{
  "train_examples": 61250,
  "image_size": 32,
  "arch": "unet",
  "targets": ["outline"],
  "cond_dropout": 0.1,
  "logit_normal_time": true,
  "activation": "gelu",
  "blocks_per_level": 3,
  "attention": true,
  "init": "small_normal",
  "muon_scale": "original",
  "nesterov": true,
  "orthogonalizer": "newton_schulz_5",
  "epochs": 8.3,
  "weight_decay": 0.008
}
Rows from block 17 of a small class-conditioned image flow-matching model, named by matrix and row number. Rows with one number belong to one channel. Each number is 500 + 25 x the weight over its row's rms, rounded and kept within 0 to 999. All counts start at 0. Numbers have three digits each.
After each channel's rows are labels from the 100 images, of 14976 (inputs lightly noised), where the channel reaches its highest value: "colour at peak" is the nearest of a few named colours to the mean colour under the peak; "lies over" is the class under the peak. Only what is clearly more common there than usual is listed. The data: made-up road signs on poles. In brackets: how many of the 100.
# convs0: first 3x3 conv (model.decb.1.0.convs.0.weight, 96x192x3x3, each kernel summed), inputs 0-63
# convs1: second 3x3 conv (model.decb.1.0.convs.1.weight, 96x96x3x3, transposed, each kernel summed), outputs 0-95

convs0.79:516506482491504572491443480480538478578472473487500495505505497493488497535484507414496506442527478438439509484575497480484505507480489476492459503487527532502408541474480409546540521482503520
convs1.79:447557524518547524470516501495494506503486476452469477446499497481544519525508493473470522502507486498517483515447470510512502468503504548491543518508464491447484498529495516512557549544506519487508487465512477515522478503496496474481499514465510508528498501485510455475521504475496521488
colour at peak: orange (28)
lies over: rim (100)

convs0.5:514470501495484486499486504540516486484512512454470455511496506514530511477465459472521517494488501540462460461449448468442493455450522474480498462487480500493433534520509535482507552495515495
convs1.5:494527491472534510511545505522490523532486475480502481543487520503488511543518503512478509530521490461495498567521508487515517554505461455509512481517446497492493505480491452479496509488496502495501500527587490516517505485483543480469498504495497542491519493515480485465515485508498551449
colour at peak: grey (63)
lies over: symbol (47); rim (40)

convs0.25:506562512498535517469561508529492505503504522515549537469530526479470478503507499490491507508490465518532534501522476536451469487534538516479543526519528526507482468500519492500492479484538499
convs1.25:528479491467500494494514478483523496509474494523529505484515532508515491517510490485537496535451521510499492513503467523468488519511532491516443533521530491521494415524518524493442475487530503473464526508523550497466511524498549551521512519519513511496525527509481536479484458472501482496
colour at peak: pink (25)
lies over: backdrop (100)

convs0.41:504496508495500506493503484506510528503498519487503488482510506528483497462499458513518499500495519539492474510474459528528529518509541546491493458489489501489488448524527487456497482527479476
convs1.41:510536525485500498470487473515507497477512478484478523508533531490496531511516483432474494488540517461471495524509507489541516535496534546501500432496480483504478490493520494490504515490476493539523516442460463506534528470525516517555499497509484426478498495473474511518484511490513512521
colour at peak: black (34)
lies over: face (67); symbol (33)

convs0.66:478461513517468485483487491486494536488503549543497491454507532511485521511489472485502465511486488500512506513482578491491519484507506523483476531491490460510474395483483490453465497464498517
convs1.66:508532520500547500502517477493497489475506520521505454515479526503478545530511532511475492541475504511487510528491495453504505497526454489458490459495488497510483459497485516516480529484497482455487464545548475522469497526486487471502453496470474472495558521472511503497531559540509507477
colour at peak: grey (62)
lies over: symbol (45)

convs0.86:498463511514521492493486498495513471504497489505502482488465541551502498533464453486444496449507524540489448457457546449478488454499465481525483518542484471498442466534459535509489491535520474
convs1.86:421516514519466500533477419489505510508486481479493478516489481523486462517500474522456518474502498499512512470534507531528517530514441450474520512489478493482494540515531484497504459505523489501538499499549499516520482539518516509463495492527518528489489509480498506549534496504524489505
colour at peak: pink (31); white (26)
lies over: symbol (92)

convs0.55:498511502553511496491522490486537536497431499502538474487506501487491526469491577510521501488479528510491500489482491499520508486438526500481506524466510504511496487493484512484507473517501526
convs1.55:501480497512503518485503521451514508455507528495499511483492521518525494512508521509476498489422488488532539449471517504520486496536535587509473511525505455520479519548541494509512517482504505484485513473439490508483510489525459511485525506514513471495516517459474510520501476505486472535
colour at peak: black (78)
lies over: symbol (99)

convs0.43:522508491518505507512508523480513539523498536567474519483552527515499519498548535517530522508502484499512477466507507603502512513528468539514488513512526511524496492516534512488511538534485527
convs1.43:498484542482479509513493478514496505514498524508548511493477492482467492458476451466488503484450524507497511517525518462486514518464531493512517496514534480510513450495467498502487450482514506475530499509543505499515513511494551498454435522536472522516476452485480450510476516542531493491
colour at peak: pink (31)
lies over: symbol (55)

convs0.7:469462487500517497510560501512503496507504490528471508470501525513505512469458519514502527491488447497518488517490480492442522526497530500474524473515523505505490474502483486457490496491516509
convs1.7:458536471484486519512515544457501508460512517483449518537494498485490537535478480537488480460517480518477507542515538513538542482521473493483497501519435518494498494483526511492533489491489481495546507473443489544517476496485543446513509488500489499477498511497467507507537504514476484504
colour at peak: pink (37); white (28)
lies over: symbol (100)

convs0.10:517497489499504616497505486473515501534522533505479457510453454487490506454470459458528503488515476470487499497539478454481486521476469476486515479468509511513422514467461490480495574493516519
convs1.10:511501505489540508473473533552510501477534494568476522497520489450492499500546470496470530513517473496503517535476509506528504494507512533543491515498500494511501507518492486516502526571559490494470481508500486493481524428490492486502499553469499528510475504474515455483483528520472520484
colour at peak: blue (46)
lies over: face (91)

convs0.71:511498485498503508536482490522484554506505521499514498502494482518509490510483468460481513510584515483479500500513432550499463507532509577507506473488492522510517478510503511500551395469521494
convs1.71:498522503492464513486517488514528497537531508532509531475487527526493485489466479509497523506492477522491522554485493455532506460503475496524536477504553507507531497496494526506464534473434557494508476520508523485514520549489492552522485482518483488564512491491495521458475497508498486459
colour at peak: orange (25)
lies over: rim (91)

convs0.50:494468511473514496558494460484511495495482472507536486542425458501501521547475479541485454565510483520500534514489504483497500507498541548519508514487489512488445562483513493519548368472507515
convs1.50:477553511528513499465491500496456509475517529454535534524481506484536499525533505521506445531489479501522466498500529439521485508504504512484519503499532506487465469525460479507548543498534463523520499464502468479482489548490472543483490492482469468485494536506521517531505484491515511513
colour at peak: green (46)
lies over: rim (71)

convs0.0:494509500496461483477479507491505444462487494493495485517563558512457497528486463422497592429509498447464482479471501472485491504469500485483476490491486453506542537520469574513433543495463498
convs1.0:489467498494522507471484479502496461480513494527505487527552480465529538532497497491488527494518457470502480482543465487553459508534527530509517530557475464521501493498500506481528499486522528497462506514499487459464541446501458492499510558488510520497484510517497470537519508479497531512
colour at peak: green (61)
lies over: face (91)

convs0.35:465485505486524522527479477499497494512526480485492487515390475474512510495490495539486458564495462492467505514534411561498477521488523510498510510509477529502466511476479453505561438437521510
convs1.35:497509488467497521459537504468512499495514505524505499505512487539503485494493462487495497569509505514532546524483492525462479515501510508468512482445534538490475530540492515454485596529481494511510507494524469490499488547474498513534526459516494490515522469477502482465497504495489474495
colour at peak: green (42)
lies over: rim (87)

convs0.3:497497479531482492517492491492506516519478510497487510491487491494447488499528583493528503481505450507511487499506515520479510493493490524500480504493496497502508505477503498506497503500472528
convs1.3:519517531516510531512513512517494497502488482495517334504458519507508495499494493511495488499494501492478511488498482504492484515496473568495487491531504523546508520501504483513496514521502478522502546491515536505524512489500478474506528498531509505517489489514481506515485502494548512505
colour at peak: white (38); pink (36)
lies over: backdrop (100)

convs0.36:480506505477472580461504529508506487505501521519516484490474479503510508482461495403500500468492489471437482457568477538509487528504481523492472497529524505510435482454483433490534485477527494
convs1.36:496493523522499501469518518468529498500504471520455446485502496538517474465469507499522507539487583486486493496490499501486522470472488508448474473527449490495508511525504469500468507527453488496472498506508504491477506513506513500509455501496546513554495450486514470500451498481494462536
colour at peak: blue (40)
lies over: face (99)

convs0.77:506531495522498487471512531503504480493489480497501503476591539520493506538503522443477553413478499459499490490441531478506503511540497470521465521504508440443497467542479545530435521484461463
convs1.77:492497496529510462522499479475408499486507533440509506479488477512494466497547512477528518475491508490540513510529502516512493483538495528483500497528485478497494486496503475506548479512510472480481480499540463539506476536491479470538484468491472456450505527506511516503522506477553490526
colour at peak: purple (40)
lies over: rim (83)

convs0.53:494537515489536487473545489514490482507500498525500515470513521501501564444551518529474500500469457481513554522507493477502487514504517471464507485518523507503483483501494471442491487532490459
convs1.53:474519500518477526487509492488514470519524551505476476518514469485498493524503478480466474485448513509483502451497494467522472499476512558478496513490462509520530465520491474455522444496523506479479521549506465498511478521527539508492505493450479513504500499481552525496519454455520522528
colour at peak: pink (31)
lies over: symbol (69)

convs0.59:487502497464493488526494483503491497538485516515480444517495482496496493480541505532530503523503479516482523540492460427503478522484524441477562455461526499508502518499494467483561564495547502
convs1.59:524465524486500503443497515525519515505515470504559497509479515498501527508477506454455499439473515514512469510489516515507470516512472519496519498538469520487495486530457463456514497477461476511445495512531502478510528522474506507444461509481529525465485467461509505464488515492495507470
colour at peak: green (42)
lies over: rim (25)

convs0.57:451482463470530489507489495485477487522474492456465531493504524494526438524522491524483511496484452451501487507511490477477469528512463509463504494480526486490530490449527454480520490498471513
convs1.57:412473506489482511506511479463512497548515492501513495505518468509503493487502493523398486497499483529484495518521493491502517477508487457454538494501466519505469510505508484487508497519496521498527493589532504496481500495488514470479506507508486512490479477542527510527497518515504554486
colour at peak: pink (25)
lies over: face (76)

convs0.56:506521471484492544529497529500480466519502483475493498523532470522522500499468525487480490558484539494521557521530480537522483488524544512481515477479498506487513532521531471467491485488494473
convs1.56:528509479531526524503505518534494506497508461517553500484528516521464502517457536508522522506523526539511544459488499530501472477489501494467522495532536490540541549488517520513469512489479530462499503426474499505491518546505522495524526514503527499518547514493473539463496518499475482499
colour at peak: black (43)
lies over: rim (67)

convs0.67:468510507483500428491531495505465415463490473477484515507475486483498503456501511610510500561460468506535489505404548528494505491504502471486511502510496443473590489533483535461466512476491499
convs1.67:474527483500515508478508503493493495499484482513492465477504504501478489490478494506504510539526496518490481524521477592483515464488501523445481481519541519526535494482508469446455522467513506507478526475548474495501444559509494480524524491473502484514477481537524465478495470494489479538
colour at peak: blue (33)
lies over: rim (81)